{"train_examples": 78125, "time_shift_ms": 50, "n_mels": 40, "hop_length": 160, "activation": "star_relu", "layers": 14, "precondition_frequency": 25, "adamw_lr_other_params": 0.0019, "warmup_steps": 260}
Rows from block 9 of a small CTC audio transcriber, named by matrix and row number. Rows with one number belong to one neuron. Each number is 128 + 24 x the weight over its row's rms, rounded and kept within 0 to 255. All counts start at 0. Numbers have three digits each. After the name is the row's rms in percent of the matrix's.
After each neuron's rows are labels from the 100 clips, of 14976, where the neuron reaches its highest value: "peak on" is the class under the peak. Only what is clearly more common there than usual is listed. The data: single English nouns, adjectives and verbs, spoken by a formant synthesiser in many voices.
# fc1: MLP up (model.blocks.9.mlp.fc1.weight, 512x128), inputs 0-127
# fc2: MLP down (model.blocks.9.mlp.fc2.weight, 128x512, transposed), outputs 0-127

fc1.76 129:072161131111124134127129123158113094122079100092128097130176103121126094175136134135141143123125115131136149087138114129158109124140143135118129114127097087115145137140127143111064134162169100102128145175128139163143110104143098164152141116180158142118158188093136120097125160151154126120131116181143132150131095101152144123128152107146123154143165143154083110125128082130116123132107
fc2.76 124:147097133116128157094166157144142123129159119137110123093095145129099149153162137117135150120123083104158115115164146142111140101086144194161134139158123114110118137159093109146155152152140091101146103116158116100153128127106090088102118156062176154134138164128116121124146104099074145095122123126127116123122139126090115142117122109159158139102131151159114095141160143128088093125147
peak on: /tʃ/

fc1.511 084:174136113143099120073101105173103135151115107106110132142140145108172118128094157087119103112150146124151104116144132135147115133139063123154129131173143168090112168149144160105091113107169114132117145109116154181143130139104148187123137093119165134133118129150147135153145112126137133086111154147140109106128130101134151162147075096133126134124120096127132128078120117151133150169149
fc2.511 096:148091096135089143156147152080091144120132156108141102126099105093131108110169104151154136141111104129110129115153147073147126095115135114136148164136146115103160146104123140127094070118128144142156135114095117158131142127157118082158098129138159119119146147140154152105156124167107115150104094143084186166116112123141145093102152108109107166149156107159138146164129081132109116131119
peak on: /tʃ/; /ʃ/

fc1.252 094:071123115124135125121132121171102121075152137166117130108123132129145108128153096101131110149171096113159119118155183175099130090123109175078104112153165122114125141168103120077094134117156153140158138129144088137117123132104092092138116159129132154140148090150123130177100104145112172100126121114146154161117118132130119132098135159149072124101127093120141129136134131150125138106148
fc2.252 092:091136158107176128111125138112142157149152111103091145129128149133130146149097163143160130111122127122125110123110122120147116152124109124080085172127115115106122117116137140152200138125126090077138081135143123140132148118102156158141157095144108154167120077113124076116170151134157150150141119150090138089089127105118148109122121149121094145132098139118141140063120107083125101147116
peak on: silence

fc1.282 092:083140148114131110132116138085126150122131123217158160129149146130102129170116155138099111114101144115143129162142104140108140128149128114129099132128130105118160108126189120150120109139118099109118137123134121130100122153113119158089121112160162133136087161175086098120143067147132123075145130164126145148105146115142096148148139134146173156106101137112135123190090115142095137134139
fc2.282 093:120091144153169144099111126149099099122121120101112104110147153090147137090151162136147110120156097154092141106129156144145104127111110131083127100168174105156090124111146121080101106137128094107108088103119145150140147100116131110154161132148141113135137120107148115102128161099094098167128158107102121137105114164119138152170132117116134081145132132139109154172139163085159112183128
peak on: /u/; /oʊ/

fc1.114 115:134140150127175153081121132124133129131132130142123158115131143101100125124121121122104102128141129185171109165152084106130121153162120130184129120140161184165177124141093071104194088097123148131132079131102141148146125148106124134123137097099112112115126108085141131145132118133141114114168113115154129088128125135176151096129116118117156104105124121132104152121085129107116097108162
fc2.114 119:169141096119126125138159168134119091146117129126157122118145159148123136121096160134102083118120121101114143147157164145163114132164134133100167164164182141133141146086115153144125135158114143101053137118106130148142122115126154135101130113074110110121116141140119133112113131112127086158103158164141111110117134136138121114087152166094165103147085156168136092115159148137161163143150
peak on: /h/; /ɔɪ/

fc1.177 136:064126174150132100130137136195172155133134121114147125124140095179138141144156119115108170108131098104141102137140122111148134132117066108109123124183088092099124114112154082130127078106124116159128156142090127167118104122123152127080119138129132124150129131120135097145107119124125100153131152114138163124167115108123101163171092115105127140160138134112126136134076136146126094117148
fc2.177 128:101123123144109167153110123131156125096127110120196105166159138160164083116080115129140114119127101099137108138130153110136100149101147119146104103113133106112110112138124111088119122121141074146136107110149123115149145083141129116147118149153069124149163162125124086158118129155090170114122108156104134161146136110121158085113109142096110124124157141081119111106145116109074153120171
peak on: /t/

fc1.26 090:145155116120096142113130116155174118140101122131167102110094145111146157134133112138134118116138140100158093122132119137116191145122064128151115112118147095081084135141157143138151095115170144116116133156097153128114118114150085188147117114118115112115089157141142165138152150164115102108123117117109083077143089107129134083157106132119136151164172122146155140102154141105141105127124
fc2.26 092:137155126146148149116162154122125118125105127101159138119117167086174151133166100132122200142104126171117082111129100128154102129138161094144150164107120108109115152128108116152106105079118116115137138134198098112144116092129140107110133131115139121138065116126132122118122121105174115157118092156150102136149132137119157125140094165104150145144164147136099133161143146144106141113073
peak on: /tʃ/

fc1.115 072:114183140096128116118140147165149109119117114131157114134123144151103122222111143126114164143130075129118141107112136130141139114125104156139134086137119114100149150104102114126158119132143119150098175116118124137144110094112074178115117091134117153124134106063110155115124119129145157118112155164099149133131151154131131168176111143085162139121095122099106117117167120162126116151144
fc2.115 072:148135114097122156141143163134130145133180149125087094154089136166166119119154104116141160102134128128130115115157166125142104088134086133123121139138139157124088115149138139161112119149180119133137056129077099126118170147139119122124161135139105135108139158131117165113147132165158096130106093153096156149163114128125094113101130136152117092181122112165168118104110135138094112100146
peak on: /tʃ/; /ʃ/

fc1.438 111:118134121145143203143158122110131151170146108151107094168104163153141135124095113095107134146142123124110128139204116107151103134162128119098162160154148104107115135090145103152134118156114165105121146132075129145133103109085130116155105137150105099116133153091094124118154133130115155118136124118147131121098148137142086113087123118106137099136120136107143074105150085114094150150091
fc2.438 104:128112135135121134116114163107146104117109111108160162141112149106110165113096121122134155102154160146138132141112106130075139134139103131103140114130169174085119127120107158135130170154139139129058122129097144134121113106113157129114115151071143101145142177166102131133127106118184147147120145096073148152107112137149137133175087162137145133084168152108160100140148106124154110143118
peak on: /g/; /ɹ/

fc1.78 095:126148119149105171119103124157115144142093097113170133149107142158166126165145115111128131137121120116141094103129110120105124159180143114154138122135178128166173180131125162068117129123146109138077152133101091155108133100119127101078142093145178144140128142135141126160123128124160152080141136112133133136144136073103157113080100149110148120123126121156172111116109151103142138124111
fc2.78 091:183113139136150146124173122168125089160125160161108124135155148128132116119132131129099135089115075157137154122093117131154106095161112144111088100124073110160151180135111122145133155139126111119082119136127154126147099097105111147141163148149135156114143115100105148103140168120169126130115128134166161140129110142180166116105144127150153133129103119107163125069167126107127098120100
peak on: /p/

fc1.280 123:089138114103091111125136108163107155127117128141138147141095112124066113100142139147145118125126179147127157110161116129161115115113138090179142096129173137123092088135093164133108135109114131133171126140170153120161126080120170091095108132096144108110116074168132126116102176134093133065093156116123112119146139112111161149127131131141125129131106158164119147156130122150131140115122
fc2.280 126:125137139125125063132081167128127129120169170114124166185161130093093115099145109131164167111164131129154081148141159134090115112143134150121144099126121135111171147136129128120115107110143176162118124101122123118128173108142126124143150124128114148087174167156130149108141130128156148137144105162153120148139119128171110111160112142129126113134148091123163108099141061110131148163140
peak on: /oʊ/; /d/

fc1.272 110:100102107097151132112117127101149165082119167167147163131125118124135167124093117127129130096152101177126156116136133131102134124123169138106095145183117136093130114136133114120109116088127145118159157109064068131127126112146125120108109110128166108094105120141094115152154126127147120134126099182123206177072138145113133157137123118142123138121123130122136133152137096107130162151141
fc2.272 103:155087133090144105103141139104096100118162138116083141145146146123118107127137138124123131112101120141103140112122116106150137112130147121092144135099158096097107136184092081096147121115072120086115101122172127134132119159115124111139122162076162148166117173119093108113135114119149138129121178104113065155138128118124103134114120128151106103143115134121132180091115145120102135170178
peak on: /oʊ/; /ʃ/

fc1.109 091:093126126102125163105133071164121142157167129112093106112142134142131118137076098147139134082134118149124088149078186122115080165152134126134140124083157136110165141138135127143112117146137142131105130117159166122122134089120122161067117126108134120130146159162114132151135151146100121115118117138112182155171151144069110118142102137124146160124113100135102171107122148119105120124100
fc2.109 099:100139124111087124144099098071152135143142156127084136129094112070177110162126174135149113096123119135141127122132132147131084084126169119112115151149122157130098125142109119136096120096143122118147149101122181123212116135112128132142108085142143125139105120138114123127121156110131133141157130136100087146161156122097099121190111105117133110137107127132142099129080135113150120115087
peak on: /u/

fc1.1 084:118130142113154096137141135121117125165112124134096151127158146095107183147161105115144144129121141113115156069141105189136124109135158102164099097125138082103136091122128111135137116140140161117138091112142126101112163108109135154152122132138134060106148152159131092161136125125169106140123095142088131098092175118123158105129095118126142162114105130100156112099142081159113104134167
fc2.1 085:152144157188122120121107146137202127111142096142131125132119142139110126098168121081080085066150134101116130143184136137091112104125110138061150130113122111135097120128111103140116126097158094132111118117144136136160138111159112153161115114146136128084173125138135125182119100161095076128116145121126135120137161154157131086128107120109132117102130152101149114112130131131121121148135
peak on: /tʃ/

fc1.165 085:105161115159200147082161096114155153081116160067160096141114113134104140130094139093103142100138135102139122126138100108122122127104159075143140164115150135162130138143142081143089118171151136133134124178120122129122108144115144123118138154127115129134114173132112122165134143119161120106140103120111142078112114110123107164139132152106173135178110104119116135137153145116132166104100
fc2.165 082:084124145098114162098159140145127106096139106146157151125164129127081120117121082108121145117158122118094128146130116139114154150132140181139113129110098136134120118139182149129107169094146133111136107079135169125081099110124117134134115145126132139106125153088053094113160176133138087122180124150111145160133131100099171148122149096134127131115142112138151160107128074119140119119122
peak on: /t/; /dʒ/

fc1.283 089:142136122111136100118130092127111115105162129119148119098116144156153115162126122155132097151099154118103121099179120112088130153073161102117148137104158100139127141123142136162121125133133140125154094101161125139094123123084137100152170113153092108114138206125088157140169116100119157141158155117165170118093114114141099128114122067156091115109126141142132148148139140138157126169114
fc2.283 082:091110117133098120092125143167118130123115130115159124144118106099144155142152123144155089147117160125093136093122095095149095136131109105116147149147105127103115113138111123209137147169131124127118161154101119125166162150143108169115129155133156145103133119134105108156099143097176140137146075098144149109099117155089139161119088124187155136132120156144110147097165101122103159136149
peak on: /ɪ/

fc1.317 122:140147120114109113084143093130150078147131170119130109120115139131117154117162202093087144120151102102080115146111118136144141113105118128133137150174103093111162115150146140129136138115103105151122143180106158199095151106123138127102103131137110139137164100103096133147146128079130150144158144137123158142141096149155122138147114103148099128150115141107122153107073134160119102153101
fc2.317 124:088141147156135151128101107094138133131125131112138104150126101109155119140155087114064137128131127123080122066096162119149129119149130180124139112095141186132095137130125150129102100118143095153087118127121153126153107154140137116094138086115089101129124143171138100166117142119135166107107154139130143116166146110105143119133101119113133129158152144083121104136133179117123120085190
peak on: /t/

fc1.381 087:137110163117124100094147138119116121123106131146099105110120106094117130117110156113140117145096134098114141148086127138178101108123063146177131150137146121177099148122127156143106119139063126175123170143148162126117119138151075123080106120134106164142119128131123155140100113162106137123149073125128161103143122109102108087100155110120146122101135144123113119112152126161151140073090
fc2.381 082:137151114124124150137136086140158126157123140141152148111124093139082145134150085101123124153204096112115170110155121146099126168133117120128095135123148124164129164123124173098120148089148122128135158115102163115116123161116124086141122127177158099143122186086117141117138103134116189167108148113120116138101129080150155116136132130083131141132088110154127166135121100141142143101134
peak on: /ɪ/; /ɛ/

fc1.229 109:131161151103130190085143113147137128115134109070101081127122098167167138178090126095147174107116132132127125114150110104113117082176118125103128135134112169142098116132090090113106126170117142113104160124128139109087158103127167105107112121128117099123094127126109122120108094105155150128140122134135142144111114133115128111133156133190137120128143157191109121175102113125133123132112
fc2.229 105:112140161121133136177162126129171097175123123122117177152117192116152114132096110121125139136136157108138113155140124124135103089114145156136090148144142144091135112102122088146114115175168135108124127121145113152156157174161100129094149129089120124125109095126130092129104173124104079185124135170108110110125155142137115131156117109139116105119131135127143172156092122120109073136110
peak on: /h/

fc1.133 096:164165139132120152170082136133152188121103139102137088113151134098119128143129139086142122137123093154134106136173114116131140121136123158125075146138116125147091123111152122127142155137144137198133154112107124114123080092146110106147123140093095135127132140160118140116143146062121089086175127152125099158163124155147120154114123150089120106146105170130141153151136083126129105113131
fc2.133 097:100142145167146140143125141130153117126144122131172115151132139139097164090116120136119150133159144104143115111164126147120119120117121115148115118133185130129104136136116154189136094080134150116118148075174134180153090161084116130136144125136161100128099142131166158083128144144147094143110151134136122149134116167154114135104165124092121158164075142140086125106113084173150143113118
peak on: /oʊ/

fc1.384 115:125095123134141173138115139105147135089109139087130126178140129120145120144106170114139134126101131072139119153131178150106130106152139120113123116117117116131101126104103090125153112134142135135136135106094148105121104149085145183115143132138101123135114117172134121204141124158155141126158209151135162136119165109126093132143126110094128126128135142152166107106085109155091139180128
fc2.384 122:105143106091144128142132117169129135153164129088117095153131133173087125124124086117158110187126146110115116111104149126173128152125109097125151125120118116114135123121107170146124129118148144117136099098103107125104123131132103102144127150166137106105124100151101134116102099112129145152147134176147086165118149064105090139103103118113067146130159116162114133127181124145131089075151
peak on: /ɪ/

fc1.483 119:132144137123113121131127164129154111115141159092140105105075140158124107115141171083124101146109117102107113110114130166115115158134133083134166127082177139119091108118146135156161109113144113154137152163122141122130173132084135148099117132089145108117128120085117163133125093090164133131154181184127127104145123095157165117137090147142088153127130117117165131128082138152113144103145
fc2.483 107:124111097165150160120104087143100123151143143182118125121169151103146172083145118149092093105121094161173120092081135125108145123160107114138140143115141135130111099100125079136129146149126140110140163178140144184109106132160138154138080117170133099150115109163138144145097117132131104109108114142164127150114138089131141136124134105119127133178138097129093125162101139142159117120101
peak on: /ɪ/

fc1.56 094:115140099084166147091136088141090093130138125150123129153124102093122090104128070115142149142138132140114138080143177132143090125106114091146138181103077146133142132143138117167141120096121132146153115130131146127110107111135139085132124174140107137101155116142149112126087151127091165148144134101182134115107140145144104145151128109102173120156127152132119144125122153068135166093119
fc2.56 095:130135119117128114095133107139155129127084158109133159104125154092120173113144129150099132144102087119153087142107089090097119130142101114094145102128141123143137162138120147103082148126089137132084183136122089171094157092123072139146135142187125147129131111126112097148130162145142122118092125113117162138137125146144163142161150138099115122126188084124109149130098144159122134154115
peak on: silence

fc1.217 086:071144134143155138119117142173189094128170123118156096144135103099138156122126148146124150126141105084095103137136144093122144111095137183145160122156117143135144149121108105146123122159095143149121106115148131162087175101105145111106117129119139100174133134105164107138133100115077145135081126150094137145110125140112131133107131121081189137145142130103142090098131158119096159134141
fc2.217 091:144141140102170128145126152137129109128119111142142151110157113127154123156155122107132149143138069105135129158142171103096137164142086124137140123136110133110079092114123149098103150167126127153130123165107128098164070093124136128108101122108086120145126111130133087070101141119155149104128084162138127142121141139127114144138215099162101107111130153142112102138102148133127132141180
peak on: /t/

fc1.432 107:127084162095139148110177134136126146139124141150175082120136140094132139154111150107129129122095102122150129179160158117143146079174079093096087136134087124110099113141137171097148137109130142112194115140127134114124127119163118113124139127088146101154124127148121133117135109159128128140068147103166090123129103134150155130141079143112125119165131122163136118108148146105094129114094
fc2.432 097:135131138141150117135129115155118136153153142071112140095091113113130122078118108122102162112103131114111143186122109124131148119141127115128157161104116161074134124153137174154130137107120130110155125118092143131128096125142171135121138091119135169156090197133130139140141082090133120114150113121169143130102149152106136112162118122115174147147081142096127104116121112086167132101070
peak on: /ɝ/; /w/

fc1.71 118:114161125147131111124116153144131150131133127053125128120114123133123155124133105074124098146133112107119121113152130122136155135137151137122123143128111119129147129094152092120139115139106153128138120148147160141094159166154111112159156149146143126124184182144094132099127136135085108158080087157128071144146104148151175147090163126145138102130121108166145186119114060129106129121093
fc2.71 108:178110128145136131132129111116146124104121111166121136191152138113120142150140159128151131119127095153095163119139137119126135112102128165137071088159117113116091160168121110118150164105121121122134129087120129125157135170114119121060144116110152121146088117112125122141149144172126139144111084112153171152120153116109138124120094133129125158054077152147114172085116118113116134138152
peak on: /t/

fc1.94 098:122135119099186136160120148167129144078179096129111120150131142127101104142142116116129148121148118098142145138102112116112161158100129099124134159090114119171152133116120093134136144137124140127100157182059152149187143157088130131121115117159116134124137148178173138139127134112165149143129154102122130134135122074136130109100124146143108113110171133130163171086129135085110116104133
fc2.94 104:119100131118173114124154153128101147168105118142136146105142182140126164144140149125063126154102117109119118103184104101138150112154116141114166181130123129101107179122162156138163138085118162096139119138138161095130074154102107129160130160134111140144127090149115123103133110136135160133096116153115179110118138159130128158126163088124113127137134115107094169096144160118146131134133
peak on: /w/

fc1.452 075:125169097137169116122117148193134133121097110145150112140116141148115156126134110148085130130146097130111118104139130141098102146092134113132125113094132142125104094120119129123130105108118172103125091110149137131185114098156155129165129117096096149154159137137189165112111156130116122145088147209156107103093166129141104116138159114098116157137133081109152145120142089122155121107128
fc2.452 083:091098129108139092129106129111137107112110113106115133102163068175166108100128122112121118173122137129116122098152126129130145100158166118118156177165113078155110127097116085132122112139125084125125117126105146147149164118128124130133102139121149110121138185137069136173117112141113126103133131132174147178150133143157179091149164117130164114104123129124113092115140118157177130143126
peak on: /tʃ/

fc1.208 091:119094181112131135123148152107115122121141096140109128113166146139153143135130142166131125152118140115114126176124137155091120136128145143133155130099167085133193147150165131106088119120120157134120150146074138128107148090130187091116137112118119159134099130103110079147144094122124115150101147134151107156152123130123117130154119087102149058117124105128191141083148142117144126156129
fc2.208 094:125114157132133140116135132128153103130154168132193146103124103084151134135169119049148118073106181110147121126134110150114130129122088100134097139103158122078134162141109143119166112139114139109137109147100107099127164122185132133140151110125097120122165091134148118123143120135129157132131123140129108104164098121127139148099101150114102192162119111155119146152146118117161113096107
peak on: /ɝ/; /ɹ/

fc1.171 107:108081177144115150148099161123153170118123114145168141111161146107157113117117138142132109137134143090111121114127202116196140133118164098102124115154108123135143187150146115118159099069136133115089130144133161087117140111126125140116134148168124161145110144134132113167097153139121123103165152161118124141114150105138117139130149113156113135102117093160134076130151168113133134146109
fc2.171 105:171157123153153108148165116156138153100155135123121133126128139113134180168165122087154160112137118104127136122074113147087132115140155107128121117133166148120112128137161143115117153145150148165136114108171150149133134096136095116157117089101098118160058089152103141120135131147126149125141148119135088121092111098145145178154113152151121134155113095100077106175161135125129119115108
peak on: /i/

fc1.450 153:123113108127142145125121109148142165086095138108138125120130134122128136148107139154122126155150109099077129128146150115059152169129097131139132098123102111149106126095125133042093080071141115098187145120151129136133135092114103149121146135116157108120112165103131158114115114150153116112093118146153161096135106148123134154151143115112171152140138118168149115164127104085161126116124
fc2.450 133:152134125162110131096137098121129144146120088138111128124159094109113103140152128178128164170102165093154134115164161111150134160155097151121131116097163136149082135146133156122164127124142122123126152108109111151145156115160155107076125137125140107141154143121160146148131133111131119091135095105129132111096115139150114129175190116143117143106138057105149105182094116084122097122129
peak on: /tʃ/; /ɝ/

fc1.481 117:095113115148150085133116155108156130146111081115161135161166102142100158108130115129137140133113108154132122146138138138149138106098109125128095101118112113101116103124123186140209130106153142129153119154099116136155119128138109085153089116124090119176141139144139102127128147089096132124113102151119125124083109143152101085154106164130103123139113126142152214124110116135164156123113
fc2.481 113:122141136144114105134105148153106071131161085130160144109144132152129146143140079100150114096083138113162147104119081071072116113111115123131126100087140113136144197145166154144146082130123135142139099101101145129134145109170131109135169149121108132132130172110137114141134108105114123088102114144131152113156118129150113132117118090148146138144118136183162148091119127144098127165134
peak on: /w/

fc1.294 083:171176116102149108137110139148117095118114128116138065131084130081113065159111119126134158117132129132140122092107131090142173114117156093130132154148095178150151180120137135138150113141117119135143133152144135127125123133163155106159153124151134078113116139078101162120097146157103136151136079096138143170114140099149132105112145139113123145141093122129128132137183110141116142142085
fc2.294 091:102145114131110161127129125105118140083125116138118181116157117080128131095088141131145121136102094105105131111143117132121152101140053162155162102146146121130103144129095137156175136123103142128109114111085142152115123118142171103106135174115119133107123121175100170152134111089134095144112151156135121105132160134139132141118091114146144119088061114099144152099093104102152130146095
peak on: /t/

fc1.434 129:162141084113169088120110116109089188157132143130162105163129147141128104140170166095129139150132145087125144140148129121123133116164148157148089124132099105072128138123143149153083084117163135112126086106088123144091087151157119105160118088138089133154145129132105140139125113087138131114147131121134129115140152148096093108140116111138122141103130092134089085119091115157152150147135
fc2.434 123:124179077118122148131133128104123126133147193137134114128134094106113125107109140152095171120123150125154141152120156111157139121150122106101091127115135161129141150167085139156113145156123094098109147132097120124122081121131134151097108101157112120144141130164113090140118162146111163097077151154148139086114118122081133144149181166149113149164099142108159109119172124149120137086155
peak on: /g/

fc1.333 095:096125150121093132132122127147171091138140150108117121126142140145101114132123078076139151101165102087148129160118159133106128124140123131111105165136129093134128187165108087079151127146159142102091107149185160174122089150152149113152131132160109134148130126141145149165126111139130151133105110119122186130107159120126153108146090139145111121129119139154134148171117086155110138081124
fc2.333 101:128137143092100121098133125136115184167104164167160117130098102116103131084120154134095109135111118129099099116118136100125128088090121130112126137144076155100118069130100103166155113148109126104125118156136129150099165120144121138109158087155097137136106102093155114148131132105083127135169114180093111129134158093101180119117096143157104095149119122105100128131119106109137125141103
peak on: /ɛ/

fc1.77 112:088108087102123168124123169117142084075148085151108123142132087129149164148115116133138141142151084092129142109091119124161154126155135125137100156150118106126122105117137127118124140134115152117099142116061134176129158125098115119119119125101083104133094163111144157110127164148130175104112169123132140126162098132140096126140150162128159108183119150116093089111128113122117103095106
fc2.77 119:149100141117147146162160145111132150135102136145117142136137119160168117154150112099124102092082135109088108140173099110137151162195136130135108127144142119117125088116146129137100160089145186124128098125117128128167135172125125107159164129186122118120160113143136125137150135142124138119108130134046084113108132123132125069108127109166109117107131107094138140127125104116108142107086
peak on: /g/; /ɝ/

fc1.251 088:135135127147111163145104138154126145152097132116101127149108129120141109118139065134153173098128151129149149153138145107102138112133146119124141117113139158137137134149104169120111088136120111172112127102137101120144163130160100143135127095103085091142146106144111100089146120094092177116061111122139207105126139138106104102116144114115149115152125116082095144111094148092139097167153
fc2.251 087:145119143150103151099155159102123110114132139127128121116108092093100069147087146136098103147097140131143135125113087141129064130140139132137103129104140122107131156102161092120113110115105157140125120108117145142081086137135138165127093132163110145183122142164133143162147135124134136073140145127096112082114117119135107168095142161153170187158128142145107154176109147124133134141104
peak on: /oʊ/

fc1.356 108:156122142114126111110158119135148107116179097127133093098147124075150116123135110139125086062132179145091157121146148123119102110140105108145144127108146123072082151152123127125151094170130094152131135158141112095120143119126120174124127131143120142147129140092130103095187124126152134152111181126115096151119161127109109112100106122137107126138134122118139131095173103175177126149098
fc2.356 097:140104119127119164157130140149138129131115130116087175138123173148079078119110125124125119167092079090156126106101137111138186115161092142105124120097090155137154102123172084122124126133129189147122118151127103142144162147090133093145133161136138124140140129150093158111156114138119162151129126116115173141148142129119166084136098090119148098127135143132117092151106132119133148107083
peak on: /u/; /f/

fc1.347 099:099103121170147171115163114115155130139133140131141133114148078127133125137151081138168123137141142148169120148122100123155109110109142135108145119180140092144126120146145132168153103162136136096091092112074149133184127139142125101107151129111114119139148178098149106124145132125141127150048153122102107119117135095139142162134161115116140123096108097149145170141160142122104100174106
fc2.347 104:090126147118145121149114157143127151128136153124136112185144135113144153115157137140114160115120083093125145093152128123129166158162115114106106172118168125108130157127158101111142134092079092153168154114098095140142126120108135138092158139153119155142178117155084142115104144110129134083140153144117107130129140180105085153134090132137141110128124132106080080088094092128120120152145
peak on: /ɪ/

fc1.430 112:156133126111103125127100135063111123104110115127087109145113123080164159140162148121180159169117117119143150157150097143120124135131150112111099106103146121121145112136162129155123137125108167123127133150125165134183136115159127117186093121135098101129131106081133113134103121149132115093126171095070122134144126107159129117170114136113121077145154106098141092122154102093132131086117
fc2.430 106:136172170153140158157149120135120151168096120139140162125123168163117109105116118124169144168141168140100129109152134133126120129117146131125122126105092172139153133062107127142152139107127126163141141157156125082132099104128142126117148158128137116121140152146125166086112107132091172172135134141137111140120139134124062126142104081100197136086165146121156142138101139111121121097130
peak on: /g/

fc1.92 129:099120155146145121121110142123137169165112098164120116159129125120139090133109144151084130119099149103117114108112168129111098098116102122106122116118085112060119133145142123140105134165098153154152122132106066104112129152141137141165127084103125084120134135142114174130121123168141149196160100108152099176130151141164137127144120135109149112124113141145150120142140180120082155106123
fc2.92 116:110065098131168110120138102137133106097132123146143110163122168148103138085153133155148092113114156095158082155169117126176132140145100152113103148090124141143085122159146114109107115123112118092154138132157118106170110165123192150143146101116107123146129131143130127167110130176141103098144133116152127106112138094135086162104155125111138128120118108107103149118174122116126125084153
peak on: /ɝ/

fc1.336 084:129158159104092133134138143102109174187103134130144136125117126074152117120112092159109126117095136099107174120121111104116125132123178122152117175170110124123161132166101127112149180127132153129134123161141098158114118115124109147164133145130118089138121163141156106137121165121104127122124098122114137157112136066107188155152114094145105180126128087133123151151148149153141106130099
fc2.336 106:148106101122112108128129125117080152133144109134115133137145100135140117132087140142180174081154127124134112102097078119156141125143108155120138191130097162130126134111107109121164106147150149099120177125151152121117144129128149122168066123118125108115074155136117124074138161101148156126146164092165135116145131137118125102115167134155122148101096136140102121134100095104098106096167
peak on: /t/; /k/

fc1.3 138:136151149173137155122146141151123153188141098105172078113107117112121098124126116112125113120130160144134115140126155167139179138129160111126117115079100087131110099131127161140182114129109147118128132103105142134126157079134111096109139132113107131131171176138094088138155084116148128163103177112133090130118122135126156123146126153088118108091119126121130090162141122108158099130080
fc2.3 125:082172184119120149169143126135139158147133103095140140144085091102137120122131136077119140131098119116128120174140136130111099104136130106135078149112125124159156103158121112076132156129112150126132075154124105073132128127129110109159124091143173122151134162108136091180136120100130119115096161128126119099097113153106153135134144141082128147144103147124156129119162118090080125128154
peak on: /oʊ/

fc1.186 091:144138131146147115128098117131115119109092124092154145197146115063139093152131128116084135103094112107138133136153144145119132149136129115137112120084127084097092065171151141107114176123179103131149160144107135153089147122130144127097124138151124116119160123133136112162135106133142180183114097123145138111155152102116142106154102119108154116123084143150156114149119124160095124143118
fc2.186 100:130094151106157119117147091137121180108118131127097108117142136156094097116145110115133097134125147147159122134112133091080140142150142102110105094136124126118108124112152129111111136128116076102096088128159139099100132129132140171136155107156143083083138158127128147173114118103124147141115119122104121145120084103110095075096150154113105112180129131099059174133147119112136177106130
peak on: /w/

fc1.436 117:155165135109144141099154134092086136102114120168115110146115145058158157136091136132119129104142102091129172157157137101169109132122170149141151117165128118151089147134097104128110156159128133152091126126147104151146094092170147108138114124142132140100112148156099078115123207115119141133127153124141109092137156109122143110141140120144109152113145079145125111088125119123141110107110
fc2.436 113:170037152132131082153131130165147124139123137128118140159119113081150141095094105102112158184113134139106112129109109136134128108122190188129109118143115117174102106150123156146149133161133118128149140135136128136094084111138124135129149118107107130143121082175106112136125153106140109127117114135105155150108105108103156146118115154124193117113131131142106080131103153099139121126129
peak on: /ɛ/; /i/

fc1.383 070:167121160097088101151129154110119166111126106151110119178118104147113090076117161186133138130100198131150172136116121128142120128145127148134120103098147150132091123137124136092106118178151152146113129136144129168108120134115124161147134119151130164101117087126074133116175113130111081122135093131149133117122125118150098159095114117136119117115115129172134140122158153071099127128139
fc2.383 069:073140122124169129126143153157126121112123123162140085108128132114093159156172124124132158108134151136133140151099116107148141097129127152190140147122148060107131132135164168132126120093147106128128117133123077112121153119125189108097166136098118126123130196122147150107100091132144080071119160134152141153123118095119146130149151146115126124119092149109138097139168147117119104133139
peak on: /ɝ/; /n/